config = dict(
    input='mfcc',
    spec_augment=False,
    num_classes=72,
    norm='batchnorm',
    widths=[256],
    optimizer='soap',
    beta2=0.999,
    beta1=0.95,
    one_sided=False,
    lr_schedule='linear',
)
Rows from block 2, named by matrix and row number. Each number is 128 + 32 x the weight over its row's rms, rounded and kept within 0 to 255. All counts start at 0. After the name is the row's rms in percent of the matrix's.
# c30: last pointwise conv (model.blocks.2.c3.0.weight, 256x256x1), inputs 208-255
c30.60 108 [105 132  76 144 124 127 153 157 147 114 125  74 200 121 114 106 111 119 124 140  73 134  94 116  88  74 164 147 159 118  95 133 118 115 150 115  79 128 184 138 150  47  64 105 163 164 110 122]
c30.61 096 [127 173 137 125 176 119 106  68  80 132 145 143  94  97 119 161 134 133 163 120 135 124 162 161 129 144 181 108 112 105 145  40 118 116 160 194 113 154 152  76  79 128 121 158 104 167 125 157]
c30.62 099 [134 121 142 158 125 124 108  69 129 100 100 172 128 100 185  81 211 125 199 152 123 166  86 217  59 176  79 144 148  96 128 112  60 122 170 187  92 143 177 108 127 105 106 118  85 110 101 133]
c30.64 103 [101 133 114 117 153 110 164  72  62  89 176 157 104 106 127  98 121 103 122 183 131 142 162 125  62 138 131 120 120  64 131 104 149 130 109 142 166  83 149 111 147 131 174 133 160  99 184 172]
c30.65 103 [140  86 124 143 137 144  87 136 116 236 113  70 126 125 119  87 111 148 197  81 154  59 168 141 117 154 135  89  57 101 160 137 168  90 147 162 124 159 101 176 144 179 160  66 150 112  81 137]
c30.66 102 [162 120 132 128 124 122 101 161 118 126 138  79 153  73  61 140 108 124  92  99 103 106 134  74  84 104 129 152 165 186 177  89  78 142 162 166 207 152 128 107 146 176  67 163 140 132 148 112]
c30.67 094 [183 136 103 115 134  67 167 115 146 150 107 129 103 113 122 163  63 151 200 143 127 171 142 116  90  93  97  73 158 113 112 157 138  80  53 116  60  90 106 112 181 108 137 105 139 125 192 182]
c30.68 093 [153 116 106 110 112 119 110 128 138 139 101 124 149  81 152 140 140 144  88 116 115 146 124 137 108 127 144 203 121 166 166 134 136  96 140 164 159 165  80 129  96 140 117 138 111  93  73 106]
c30.70 095 [165  94 135 149 142 123 164 104 168  93  90 179 104 111  98 124  90  86  78 190  73 132 124 124 147 140 171 129 120  71 162 112 144 163 178 140 132 149  86 132 120  79 129  89 140  96  77 125]
c30.71 100 [169  87 172  78  93 167 145 193 118 102  83 120 164  73  68 138  94 140 121 150 131 129 119 121 111 152 207 139  81 160 165 110  79 130 135  80 160 126 126 161  90 106  84 121 142 124  75 100]
c30.72 097 [ 48 116 100 122 100 123 180  83 157 120 161 164 167  82 118 107 184 112 154 130 137 203 140 153 208 136 148 104 132 112  96 136 164 114  33 142 102 142 101 148 137  75 167 103 212 130  75 121]
c30.73 100 [126 147 146 110 132 122  83 116  91 126 168  76 107 179 149 102 146 212 100 114 158 186 133 173 137 128 106 120 163  54 114 111 132 124 113 149 135 114 159 169 168 117 102 162 136 197  88 111]
c30.75 101 [107  86 148 109 131 137 159 111 136 104 110 135 184  62  96 108 105  80 158 143 144 146 117  84 144 163 113 114 106 138 166 155 185 151 123  94 112 122 193  95 111 150 138 127 146 142 176 126]
c30.77 106 [122 111  85 100 168 201 120  82 133 151 145 178 144 106  84 107 180 113  91  93  72 123 136 171 173  90 116 124 117  95 134 126 237 152 194 102 122 156 111 181 194 125 112 120 163 189 113 125]
c30.79 107 [100 103 194 180 126 131 115 104 143 112 174 124 146 103 131 188 167 106  81  73 108 107 128 130 148 111 170 112 158 167 151 128 125  96 108 140 166 150  99 104 196 119 119 145 136 186  90 104]
c30.80 101 [170 104 152  73 186  55 133 160 150 170 140  99 107 106 135 109 143  60 137 172 175 179 107 143 101 190 112 105 171 162 118 108 158 119 117  98 145  97 110 141  55 166  89  84 133 100  87 136]
c30.81 104 [119 147 125 125 198 132 147 158  82 144  86 134 107 171 135 161 145 118 170  61 160 113 192 161 147  96 122 172  59 125 129 177 104 125 160 116 122 126 140  97 121 139 180 154  97  74 121 137]
c30.82 102 [ 99 107 153 131 107 172 137 108  85 102 140 136 135 160 142 138  99  68 172 145 120 183 166 148  86 115 170 108 110 132 121 139 134 148 106 118 118 131 111 129 151  98 149 107 113  93 215 167]
c30.83 103 [183 135 210 115  81 127 204 140 123 162 138 169 144 130 153 160 106  98 137 120  89 149 106 146 145 114 159 164  77 135 114 143 142 157 115  81 126 117 158 145  91 191 110 143  61  69 180 125]
c30.86 105 [128  86  96 179  84 151 136 106 122 151 151 170 110 165 133 145 122  70  97 116 159 126 102 128 119 168 101 127  70 126  93 137 150 105  85 116 139 120 112 165 125  61 117 200 101 112 101 179]
c30.87 101 [157 130 163  84 128 150  80  64 110 134 158 164 156 115 155  85 138 195 116 120 121 156 170 153 132 163 141 150  69  74 117 198 176 136 105 134 174 109 121 100  58 126 134 100 121 133 111  84]
c30.88 103 [119 114 157 109  84 135 106 102 123 167 123 115 119 189 165 115  54  72 139  98 102 107 110 120 172 105 186 102  92 118 107  79 140 161  71 111 125  97 116 114 152  65 153 160 156  99 157 135]
c30.89 099 [120  79 135 173 183  66 141  97 203 119 140 126 149  89 160 142 135 168 112 114 177 148 142  59 133 103 156 109 146  80  92  79 138 136 147 107 137  74 139 157 109 129 102 120 156 135 116 178]
c30.90 103 [ 80  98  78 165 180 147 135 128 118 142 125 165 132 141 157 193 124  85 104 124 114 125 117 161 147 108 110 169 172 142 119 114  65 124 167 143 142  91  89 105 139  96 101 142 132  95 136 103]
c30.91 096 [ 88  95 118 105 191 122  53 138 135  91 134 122 132 132 107 129 118 170 104 179 134 111 135 104  98 131 111  79 130 188 148 107 186 174  85 178 109 107  78 110 147 137 102  99 142 196 115 118]
c30.94 099 [110 122 187 124 151 157 135 137  90  78 125 136 179 189  99 119 126 127 151 184 157 140 127 124 103 104 104 193  83 121 132  96 100 146 150  68  97 133 121 128 108  94 135 193 153 145 131  70]
c30.95 100 [141 115 118  91 126 112 113  96 116 137 101 153 118 112 154 139 172 111 163 144  65 137 123  96 134 172 100 135 187 156 219 176  97 118  92 124 105 187 120 133 149  99 133  99 151 132 150 157]
c30.96 101 [103 128 164 193 112  88  78 163 134 129  66 141 142 144 128 182 122 110  57  52 133 125 147 115 156 119 123 109 122 121 143 176 148 123 126 139 168 135 181 130  91 120 149  96 104 131  81 113]
c30.97 103 [185 110 157 192 147 151 120 139 116 166 131 150 137 158 107 116 193 114 105 118 113  52 127 126 181 128 197 151 101 184 139 155 137 134  67 131  93 156 158 162 106 126 116 143  89 148  76 111]
c30.101 097 [143 224 145  86 126 160  95 138 134 195 145 158  79 136 150 112  92 150 115  86 144 100 135 174 202  88  98 152 157  95 140 103 129 143  92 165  81 169 112 200 167  87 111 118  98  75 100 177]
c30.102 099 [166 119 211 220 133  82  94 142  84 114 131  94 161 100 134 176 123 115 120 152  97 166 161 157 165 108 136 178 164 106 134 135 183 106 113 134  88 157 132 100 167 111 130 168 193 178 121 159]
c30.103 100 [150 145  82 115 158 104 118 143 121 137  56 158 127 144 143 126 108 144 123 137 149 151 107  91 101  60 158 128 154 181 118 139 189 124 117  68 116 112 137 115 126 132 109 103  88 117 124 160]
c30.104 099 [142  75 148 113 164 107  98 169 123  84 143  60 141 110 111  96 124 115 160 212 109 186 131  72 162 121 160 138 182 189 134  65 140 110  81 133 155 133 126 139 102 160 110 129 107 138 110  94]
c30.105 099 [165  75 161 136 130 128 139 113 118 146  94 137 106 119 141 139 141  63 157  86 176  44 141 191 120  99 122  96 121 156 183 100 176 129  86 103  51 132 110 117 176 145 133  65 122 129 145 136]
c30.106 106 [104 105 111  99 144  67  90 117  44  99 169  90 106 191 131 132 153 104 146 154 143 120 132  66 107 150 152 158 135 127 125 190  65 127 127  86 172 149 150 120 113 152 136 121 154 119 162 167]
c30.107 099 [ 87  42 112  94  89 149  87 142 110 158 153 159 127 110 122  94 121 114 107 121 123 107  93 157 126 162 172 185 149 149  81 134  70 109  79 162  77 163 189 147 121 128  82 138  96 103 128  66]
c30.108 100 [145 184 111 110 141 152 158 113 150 156 149 109 115 153  70  82 175 150 115 125 133 206 174  74 132 157 185  86 150 123 133 201 106 141  59 139 149 162 118 125 109 167 144 100 163  91 145 102]
c30.109 103 [220 191 142  81 155 120 171  97  94 148 148 102 112 116  61 165 149  57 146 148 120 132 134 118  69 102  76 100  80  96  59 167 101 166 125 110 130 112 111 123  91  84 154  98 191  97 117 111]
c30.110 100 [134 138 190 190  87 145 142 134 131  97  81 123 176  82 149 170 151 110 114  76 163 116 123 121 151 165  90 146  81 109 146 118  15 169 128 163 176 140 149 110 125 136 131  72 104 143 131  93]
c30.111 105 [134  70 122 166 165 114 127 135 116 137 124 151 169 111 174 164 132 147 146 102 127 141 115 131 166 145 112 156 205  35  86 125 176  86 112 163 131 111 103  73 102 107 126 126 135 137 134 136]
c30.112 101 [156 112 155 157 105 156  93 129 131 120 148  76 151 109 144 148 102 146 105 134 109 108 168 149 130  76  76 133 124 110 153 129 111  62 120 136 150 155 132 131 156 156 130 150 145 120  69  66]
c30.113 100 [120 102  90 121 144 163 158 176  95  96 112 151 129 134 194 146 110 171 135 153 146 104 103 133 168 161 113 117 132 106 116 141  74 124  97 192 142 245  86  70 135 173 128 166 150 154 142 119]
c30.114 102 [155 178 108 137 151  70 162  79 137 134  37 167 122 123 130  64  90 139 147 111 120  82 102 125 102 128 109 212 137 151  53 168 118 119 109 132 141 192  91 121 177 129  99 176 120 121 174 130]
c30.115 099 [154 174 100 111 171  85 119 168 169  92 146 143 128 102 159 134 101 171 125  91 124  77 188 160  92 131 111 100 175 108 141  86  62 154 105 106 162 143 164 178 107 137 174 134  98 149 196  56]
c30.116 099 [ 66 116 164 141 132 133 130 123  80 144 136 124 127 167 143 138 139  83 171 148 202 156  66 130  85  99  68 126 190  93 131 165 123  93 144 126 147  69 110 128 144 150 106 106 147  75 101 188]
c30.119 096 [144  77 131 145 167 124  68 107 130 155 120 159 102  98 110 100 167 126  80 169  93 157  88 116  82 107 156 133 153 131 190 151  72 100 144 122 107 192  97 116  99 139 131 115 163  50 105 161]
c30.122 105 [135 136  76 135 154 131 102 141 100  98 173 106 125 158 169 189 130 178 156  96 138 140 150  78 102 124 167 139 129 127  92 149 106  52 146 133 168 152 105 165 127 140 132  91  60  89 139 174]
c30.124 099 [157 136 105 101 146 102  90 136 137 116 142 156 141 182 105 122 110 116 137 140 169 164 134 120 120 172 133 112 119 117 196 116 123 143 129  74 160  56 141 121 151 120  64 145 164 128 123 147]
c30.125 103 [121  71 191 131  94 141 126 143 127  98 113 207 112 108 155 130 120 166  65 109  74 105 142  81 115 119 106 151 135 118 121 114 159 124 180 159  88 127 101 104 119 125  84 159 125  53 125 150]
c30.126 101 [ 98 118 109 113 136 125 123 159 140 107 149 156 135 144 120 118 107 151  97  79 181  86 150  70 110 129 163 150  97 118  89  95 138 115 160  89 219 150 143  67  65 133 156 197 135  83 198 124]
c30.127 096 [124 153 120 202  69 142 123 131 138 158 165 103  95 128 181 150 152 154 132  55 173 127 170 126 162 148 117  69 125  99 117 143  96 135 142 118 145  85 171  79  79 158  86 162 154 111 167 114]
c30.128 096 [110 166 126 155 154 114  48 118  91  98 141 106 101 138 100 170  66 159 118 111  91  83 187 144  72 196 129 161 143  91 164  88 121 157  88  89  82 170 154 112 159 118 113 159  98 128 107 157]
c30.129 100 [132 158  79 134 134 183 191 114 113 180 101 112 172 156 118 179 101  58 177  91 141 186 107 143 104 143 140 150 106 157 119 136  99 130 123 112 141  84  85  76 147 139 102 127 149 156 141  72]
c30.130 099 [121  53  74  64 107 142 115 101  73  97 141 125 128 121  72 166 126 119 121 159 123 115 135 157 143  88  99 119 152 136 124 139 179 128 136 193  82 109  51 176 158 124 122 130  96 150 109 148]
c30.131 099 [146 168 101 100 119 160  61 150 121  52 120  83 175 130 179  90 128  71 153  88 112  97 133 137 105 167  63 143 137 141 135 174 117 178 131 187 125 168  96 125  93 102 105  82  97 161  98 124]
c30.132 090 [161  61 153 135 129  96 139 122 170 118 174 204 137 148 103 173 117 149 133  83 115 139 204  91 142 174 127  75 106  80 153 115 102 143 116 144 133 189  66 116 128 122  98  82 134 142 116 125]
c30.133 097 [136 144 147  95 217 117  66 142 163 131 187 129 121 125 105 149 153 104 133 147 177 148 148 126 112  88 145 100 118 147 138 136 143 130  86 135 142 219 100 119 188 155 138 177 101 168 105 145]
c30.134 099 [ 76 120 111 144  86 139 117 118 124  32 170 121 138 137 154 124 135 170 100 172 152 110 120 148  75 137 143 144 162  97 111 111 133 137 176 152 111 121 145 103 173 147 140 116 154 172 116 157]
c30.136 100 [ 92 100 112 143  76 142 143 112 102 186 100 204 128 149 123 156  95  83  50  85 150 128 205  99 197  97 148 143 171 147 136 187  60 127 113  96  78 139 181 167 110 146 121  82  57 126 152 121]
c30.137 100 [126 114 127 175 116 111 164 126 143 117 115 179  77 188 125 217 145 130 116 126 118  96 142 148 184 144 115 195 154 130 101 122 184 127 127 132 110 103 132 157 148  81 138 103 109 112 133 104]
c30.138 093 [110 130 123  71 147 101 122 143 142 122 110 161 138 105  90 164 140 183  79  84 126 155 143 132 128 179 167 101 157 141  89 133 121 104  56  64 124 135 156 153  94  56 106 134 143  82 108 100]
c30.139 105 [160 166  90 117 150 144 148 148 153 167 113 132 137 148 146 142 146  99 124 141 162  83 135 172 134 113 167 121 137 107  81  98 179 135 188 163 172 138 120 152  99  81 129 192 132 194 181  66]
c30.140 108 [141 152 148  97 135  98 105 103 130  93 101  91 130 165 143 132 126 115  83 100 163 153 153 169  89 176 118 142 206 145  89 125 153 128 180 131 146  79 157 142 135 151 136 145 173 137 163 108]
c30.144 099 [ 97 103 180 153 116  65  81 151 113 107 123 107  83  68 131 127 163  68 119 139 153 173 135 221  95  90  97 157 125 160 121 131 152 141 117  92 200 137 125 113  91 164 162  91  70 119  97 179]
c30.145 103 [165 100 157  95 179 146 145 127 153 153 123 103 146 110 159 115 112 114  86 148 148 139 153 113  84 123 101 183 105 131  93 119 115 166  63 173 163 108 158 183 142 140 140 125  73 121 101 127]
c30.146 099 [145 186 104 155  87 137  99 175 121 115  81 122 202 105  61 148 143  94 181 100 132 150  91 125 171 171 123 101 163 121  78 117 137 126 149 104 163  99 166 176 162 200 141 114  84 210 147 145]
c30.148 098 [144  93 148 122 113  81 106 141 148 160 130 135 111 123  99 187 140 114 115  91 122 111 118 123  95 177 107 102 117 100  73 140 154 106 141 148 139 184 152 103  99 115  73  94 142 115  68 123]
c30.149 098 [138 136 108 101 169 158 108 179 126 130 154 115 109 145 112 147 101 138 121 144 145 118 180 140 102 125 127 142 114  91 130  96 173  56 144 121  68 115 170 121 160 133  82 154 156 120 114 155]
c30.150 104 [106 141 158 118 143  51 143  82 166 143  96 125 143  76  93 125 219 108 140 105  73 162 123 106  93 158 107 157 152  98 106 114  83 100  99 120 110 106 147 156 147 105 151 118 134 119 160 161]
c30.153 101 [108  73  91  95 118 112  83 150 158 150  84  78  48 124 103 180 177 145  79 120 168 199 130  90  87  97 117 147 120 107 147 109 137 119 141 174 149 151 199 116 131 102 136 100  85 141 113 191]
c30.154 101 [150 128 140 127 120 172  85  78  91  50  86 149 166 153 192 112 134 104 164 130 115 139 120  82 127 130 149 119 118 144 166  75 141  72 136 143 115 106 187 134 161 150 126 163 122 134  86 133]
c30.157 095 [196  90 135 113  99 115 125 151 152 135 140 146 123  85 133 127 141 177 144 153  65 151 195 118 116 113  99 132 104 160 131  86 144  97 133 140 123 186 134 108 102 100 117 135  83  65 160 115]
c30.158 100 [124  93 154 128 141 101 140 145  95  72 123 154 130 103 204  64 106  72 125  94  78 113  91 157  97 141 141 133 109 144 152 172 158 156 103 137 144 191 127 117 138  79 146 143 115 164 120  70]
c30.159 099 [152 122 132 130  65 159 177 195 165 125 182 135 107 159 147 176 136 100 118 145 133 125 116 157 167 120 166 143 157 131  98  52 159 184 165  87 189 148 124  80 201  98 141  96  83  63 110 133]
c30.160 098 [149 201 126 132  84 162 117  98  96 134 150 128  85 114 146 166 127 119 112 138 173  97 133 100 118 150 136 108 132 154 101 119 139  95 164 143 112 147 131 126 195 138  95 176 114 107  78 111]
c30.161 093 [137 141 120 123  99 130 154 113  76 123 155 124 125 132  81 223 128  86 112  52  99 156 173  61  82 119 131 100 133 194 150 164 102  72 120  64 151 136 115  91 144 149 147 140 112 134  83 186]
c30.163 105 [132 129 100 174  81 128  73  94 126 167 153 146 156 163 147 113 168 139 117 123 108 156  96 103 162 195 164 140 134 147 149 150  84 118 130 107 164  98 187 126 148 154  60 165  95 140  98 104]
c30.165 096 [126 176 123 150  95 139 124 163 103 164 130 130 193 113 174 146 159  70  80 101  96  51 220 143 103 130  71  89 106 124 126 133 162  63 101  99  50  88 103 118 121 195 122 165 156  84  78 129]
c30.166 100 [132  88 176 202 151 138 156 173 113 104 115  99 128  53 122 116 101 129 117  86 100 113 164 165 151 128 167  95 109 129 146  77 139 159 117  99 170  99 120 114 171 205 117  75 139 124 135 190]
c30.167 104 [114 110 150 153 143 168 138  91 196 119 182 131 126 117 119 159 138 120 167 154 150  77 145 123  90 138 121 117 167  77 124  60 117 150 150 124 109 180 143  86 176 149 102 154 159 182 187  52]
c30.169 105 [183 125 161 130  87 131 168 140 128 173 131 128  66 126 136  66 119 141  89 107 109 186  63 130 149 125 132 131 180 113 117 124 132 122 150  70 147  81  98  96 109 148 113 127 148 147  85 146]
c30.172 103 [150 169 143 152  98 114 102 130 175 112 156 117 144 173 130  98 158 126 175 150 124 109 136 128 145 114  85 126 144 157 205 106 186 113 113  83 144 136 159 134  93 129  98 128 161 155 144 190]
c30.174 102 [125  84 125 115 137 157 107 127 142 141  90  81 227  88 100 128 137 147 113 144 112 135  84 146 156 149 141 124 121 120 132 122 101 119 121 107 108 127 108 141 144 126 151 155 133 105 118 203]
c30.175 097 [109 146 123  89 144 155  85 123 119 120  43 127 122 125 132 115 184 143  95 176 117  97 106 103 146 118 158  92 148 160 104 111 123 138  81 138  56 124 107 122 117 118 157 156  79 124 107 166]
c30.176 102 [121 114  61 129 164  79 179 192 172 101  76 122 156 114 146 108 111 102 171  88 177 120  81 120 133 120 163  96 131 114 140 113 171 184 167 198 142 143 116 103 103  79 117 126  96  85 154 185]
c30.178 099 [128 186 125 120 100 120 155 147 138 113 123  95 151 113 190 120 170 138 173 131 172 113 108 136  86 128 150  88  61 100 171 113 131 156 141  95 121  80 143  94 185 130  90 166  92 135 146 164]
c30.180 101 [127 106 103 106 107 161 133 153 118 133 147 156 162 148  82 199 173 112 135  99 129 140 106 105 125  91 129 112 157  66  67 167 105  93  78 178 108 155 139 151  91 136 126  99 114 100 129 141]
c30.181 105 [167  88 137 174 108 176 152 129 155 140  67  75 105  89 195 146  84 145 144 135 108  95  97 119 111 119 144 197 213 143 130 129  97 145 110 170 129 108 105 108  73 103 149 152 159 110  94 174]
c30.182 101 [112 134 154 169 145 180 115 126 130 116 137 184 105 128 107 142  79 121 156  41 147 103 183 174  72 112 123 157  70 107  89 107  80 133 111 169 106 166 147 153 143 112 205 145  92 140 104 130]
c30.183 102 [166 166 156 182 153 134 129 138 168  91 167  98 133 107 149 166 160 168 121  90 140  93 164 109 105 137 168 131 153 126 155 126 146 116 194 147 181  51 165 170 164  70 127 120 128  97 149 124]
c30.184 101 [162  87 113 174 143  62 112 185  98 115 135  71 162 137 118 130 113 135 199  83 129 173 165 132  95 170 141 112 125 144  96 145 150 144 153 141  93 152 133  91 176  86  88 181 152 137 150 161]
c30.185 101 [126 159 166 137 182  83  97 173 118  94 150 100 138 163 119 106  89 137 137 143 207 152 210 168 135 110 116 167 102 137  59 169 158 115 158 173 172 101 147 154  92 115 163 155 168  70 124 128]
c30.189 101 [133 142 152  97 171 135 119 109 123 144 109 115 105 153  87 147 197 124  98  87 150 142 188 162 150 155 136 103 132 149 110  93  95 149 157 168 119 125 177 136 109 136 100 184 169 175 150 186]
c30.191 098 [122 137 166 145 172 136 163  66 122 104 135 145  82 131 122 138 151 172  86 108 163 133 128 128 162 104 118 162 152 168 142 139 171  93  97  81 102 145 136 120 129 114 177  50 149 153 102  95]
c30.193 103 [159 167  78  99 134  85 108 173  99  92 106 145  61 114 130 141 125 129 114  76 122 120 138 123 161 154 139 112 203 102  94 175 118 140 120 183  99 147 156 145 112 128 119 115 116 148 148 127]
c30.194 091 [139 190 127 160 134 144 143 164 150  82 154 146 119 131 146 171 104 115 138  67 184 167 154  81 102 101 146 116 171  69 136 135 174 170 126 150 160  84 141 155 119 155 117  81  97 132 116 142]
c30.195 093 [123 137 114 172  95 123 131 133 156 101 112  86  37 127 199 153 142 154  96 103 170 111  89 114 146 164 162 135 139 150 104  74 160 115 127 113 161 112 104 119 190  83 184 138 131  79 125  77]
c30.196 103 [107  97  58 169 153 108 173  89  88 126 184  88 156 161 193 176  77 175 132 178  70 111 108 141 117 141 145 158 120 114  50  77 142 115 106  85 139 104  95 122 175 109 170 165 130 113 109 177]
c30.197 102 [130 165 101  81 128  80 117 109 162 143 144  93 161 198 130 172 131  90  70 105 138 128  94 211 138  65 118  96  68 171  98 123 171 111 147 189 163 129 106 124 150 172 163  66 136 124  73 153]
c30.198 096 [108 149 148  85 137 141 116 137 120  87 131 165 149 161 148 149 172 120  78 120  85  47 123 129 167 123 129 141 144  95 134  39 159 157 123 166 144 124 113 167 109 106  76  59 125  80  84 127]
c30.200 103 [161 168 118  60 145  86 125 144 116 163 146 128 129 110 124 142 163 127 180 133 165 150 119 155 147 108 135  86  93 168 119 136 130 127 133 140 155 164 146 179  64 153 114 189 128 137 113 139]
c30.202 101 [146 175  32 116  83 141  91 165  99 124 169 114 141 115  94  80 142 116 109 147 100  56 118 105 129 150  82  94 147 127  78 153 123 178 105 133 106 160  58 123 120  93 147 123 154 104 191 174]
c30.203 093 [143 106 148 146 122 163  84 191 104 137 119 164 156  93 126 134 122 144 152 126 108 144 149 115 100 193 102 145 150 138 146 105  57 187 141  79 145  97 150 155 126  73 119 130 165  55 109 121]
c30.204 096 [134 150 123 172 137 105 136 177 171  99 136 132 135 138 156  40  91 160 133 135 142 137 161 142 146  97  72 155 181 103  88 176 144 124 159 100 148 148 126 136 108 151  83 132 112 131 135 132]
c30.206 108 [ 96 137 109 137 125 109 167 113 102 138 150 125 122  41  89 146 122  43 126 146 124 110 133 124  96  88  91 121 111 175 111 103  83 134 124 104 143 129 188 160 157 185 136 150 103 145 119 150]
c30.207 096 [151  90 105 157 111 116 119 164 162 109 106  96 130 127  90 152 106  86 151 176 142 170 153 104 142  81 175 161 128  44  88 164 165 121  97 169 178 139 131 137 152 190 120 131  94  86 136 154]
c30.208 103 [151 165  95 161  95 132 138  99 116 183 126 141 160 115 150  87 193 130 126 136 151 145  88  80 149 119 114 160 180 150 149 100 168 142 186  92 124 107  76 146  90  80 118 101 100  77 105 177]
c30.211 102 [127 185 151 140 131 192 138  95 149 115 190 104 155 117 131 183 129 146  89 170  87 144 190 137 144  70 134  96 116 116 117 134 119 166 160 163 142 153 172 100 140 120 193  92 114 165 139  82]
c30.213 105 [115 142 108 146 141 174 171 228 136 109 114 168  67  85 107 174 135 118 155 184  77 105 109  67  74 134 164  87 182 133 162  94 136 103 138 102  45  95 175 134  97 122  97  93 136 133 145 111]
c30.214 095 [136 136 148 108  93 166 147 189 136 114 102 139 100 182 157 112 119 176 133 122 153 109 152 124  84 136 144 163 156 123 154 167  91 108 140 102 181 136 144 151 179 120  66 159 103 138 129 129]
c30.215 100 [130 134 131 127 109 170 120 116  90 141  93 159  92 138 131 142 115 205 125 168  82 138 110  71 126 181 160 136 137  87 154 140 136 121 100 119 132 161 133 121  93  69  70  76 127 160 156 100]
c30.216 099 [142 132 174 113  63 143 102 157 120  75 169 153 173 114 116 161 132 173 108 179 137 138  89 100 107 121 164 175 110  74  78 127 149 113 112 154 120 148 156  99 142 111 143 127 166 129 158 102]
c30.217 097 [ 56 139 117 129 115 190 107 145 102  94 149 123 131 131 120 122 165 176 159 114 102 158 129 111 162 164 138 141 142 133 131 165  74 131 154 153 154 185  82 101 191 153 126 124  87  96 117 146]
c30.221 103 [119 136 131 129 132 102 101 173 156 149 132 200  57 154 135  94 125 108 148 125 119 129 161 141 126 106 130  77 139 179 165  90  74 112  78 137 147 133 103  97 157 124  81  74 115 100 157 219]
c30.222 091 [124 121  97 142 182 170  55 150  96 134 111  63 113 114 126  96 147 145 156 165 148 100 144 157 139 126 153 130 147 140  83  33 189 148 137 101 150 203 160  98 158 108 181 132 206 174 156 155]
c30.224 095 [107 136 103  96 148  64 115 121 123 177 110 118 143 133 118 131 132 122 144 103 118 151 167 125  91  82  86 116 178 124 115 140  87 128 121 142 123 136 133 132 173 172 110  98  91 121 124  78]
c30.225 093 [140 110 133  86 148 110 105 209 141 130 107  81  89 106  98 115 181 138 158 144 168 169 141 120 169 191  97  76 101 105 134  78 111 107 187 141 156 177 149 105 144  95  64 182  59 189 147 144]
c30.226 106 [129  92 132 160 147  88 117 144 164 113 180 105 137 159 162 106 116 149 124 127 157  90  98 168 140 164  96 181 107 205 135  48 165 136  94 125 100 182 120 121  62 111  84  85 114  44 127 141]
c30.228 102 [123  97  98  87 122 105  87  95 152  52 189  94 156 101 172 123 206 103 125 140 181 101 206 141 106 117 138  85 139 175 123  78 156 104 168 130 130 129  88  90  71 128 126 121 132 104 150 146]
c30.229 103 [ 80 142 159  87 162 150 120 144  82 141 136 145  96 102 122  91 120 163 169 152 167 174 174 153 141 110 131 171  98 108 139  85 115  88 201 120 111 142 101 129 158 132 182  93  80  97 157 152]
c30.231 098 [165 162 131 115 176 120  76 150 163 123  68 164  97 148 156 113 131 160 131 144 108 191 162 158 134 198  81  62 140 139 181 121 149 130 169 162  88 145 167 151  82 130 190 130 148 168 154 131]
c30.232 101 [120  97 153 150 132  96 135 139 154 102 139 123 107  98  82 121 167 152  76 209 167 135  98 134 123 156 142 165 121 147 118 108 142 140  73 107 127  92 118 140 127 147  99 172 129 126  69 152]
c30.233 097 [133 111 124 106 132 131  94 188 153 108  86 149 124 101  89 122 119 135 177  64 128 122 137 120  72 110  73 163  88 112 157  86 122  70 128 138  89 145 125 193 123 137 111 120 155 105 119  95]
c30.234 095 [ 73 129  92 148 213 128 123 139 128 139 133 119 136 135 147 134 125 118 162 130 125 135 122 167  93  95 136 110 160 134  79 120 116  64 137  94 115 138 139 119 144 111 140 152 146 170 175 118]
c30.236 101 [152 156 101 127 160 167  71 171 183 144 132 181 109 175 142  98 139 169 104 166 147 137 131  93 140  84 134 164  92 122  74 159 103 157 111  75 100 123  86 145 162 133  65 109 140 164 102 125]
c30.237 098 [157 125 112 111  93 136 155 172 157 100 113 111 203 161 145  91 111 116 158 122  66 151 164  76 148 169  83 116 153 133 110  86 121  61 141 122  91 155 130 156 133 149 146  71 150 110 126 137]
c30.239 104 [146 119 165 121 112 117 131 110 146 129 142 138 152 168 131  63 112 122  34  72 166 136 164 146 162  89 174  62 113  99 125 170 130 149 169 152 138 139  89 112 131 119 115  96  82 127 161 125]
c30.240 093 [135 161 151 215 133  55 139 102 139 123  82 104 109 103  97  89 128 181 100 124 180 135  92 167  93 163  30 161 170 145  96  79 162 168 148 143 130 154 117 125 167 108  83 141 144 175 116 102]
c30.241 104 [ 90  90 124 141 182 134 133 171 110 178 131 148 138 109 165 161 162 170 120 114 133  84 113 131  92  94 105 131 122 133 142 154 146 204 117  72 164 146 110 182 142 172 136 119 184 127  73 135]
c30.243 112 [ 77 141 102 136 132 136 142 112 126  86 204 137 136  90 186 146 126  83 122 145 117  95 197 177 164 130 145  86 152 163 108 190 157  95 131 113 166 147  91 190 127 141 106 130 131 109 149 139]
c30.244 097 [ 97 164 123 113 125 158  86 125 111  97  94  74  81 112 110 132 183 129 142 105  85 112 138 180 134 158 112 115  87 164 114 159 124 111 133 189  68 107 111 109  97 152 156 113 142  95 133 104]
c30.245 101 [142  93  98 118 106 150 158 136 130 123 149 155 130 163 114 175 174  77 163 115 153 158  80  81 117 149 144 162 163  93  79  93 200 173 103 104  72 105  75 182 144 108  68  56  63 115 104 114]
c30.246 100 [153 162 160 147 120 161 145 141 134 104 114 100  93 104 162 112 111  94 134 183 109 145  50  70  74 137 110 119 150 104  90 139 157 105 171 155 150 154 149 151 135  77 163 118 178 166 119  84]
c30.247 099 [155 153 111 190 130  85 151 124  82  84 111 134 147 128 126 142  81  86 110 151 109 180 137 151 103 134 128  82  90 129 109 129  89 131 133 159  94 140 146 148 115  86  90 134 108 153 148 104]
c30.248 098 [188  98 174 157 149 127  82  87 139  88  99 159 188 129 157 123 122 125  96 118 146  90 133 140 144 152  42 123 127 172 138  84 181 158 163  89 167 135 104 146 128  99 130 105 113 120 180 159]
c30.250 103 [128 206 139  93  95  94  81 167 166 100 137  98 138 145  83 160 126 158 153 151 148 138  63 159  94 123 148 120  67 133 117 147 109  95 131 151 132 120 139  82 159 134  91  70  52  93 117  99]
c30.251 094 [123 104  80 147 161 135  97 183  94 131 115  63  98 113 123 172 134  98 206 121 103 105 115 123 121 146 111 100 129 107 110 125 120 121  64  99 136 155 111 147 124 107 182 144 163 161  81 141]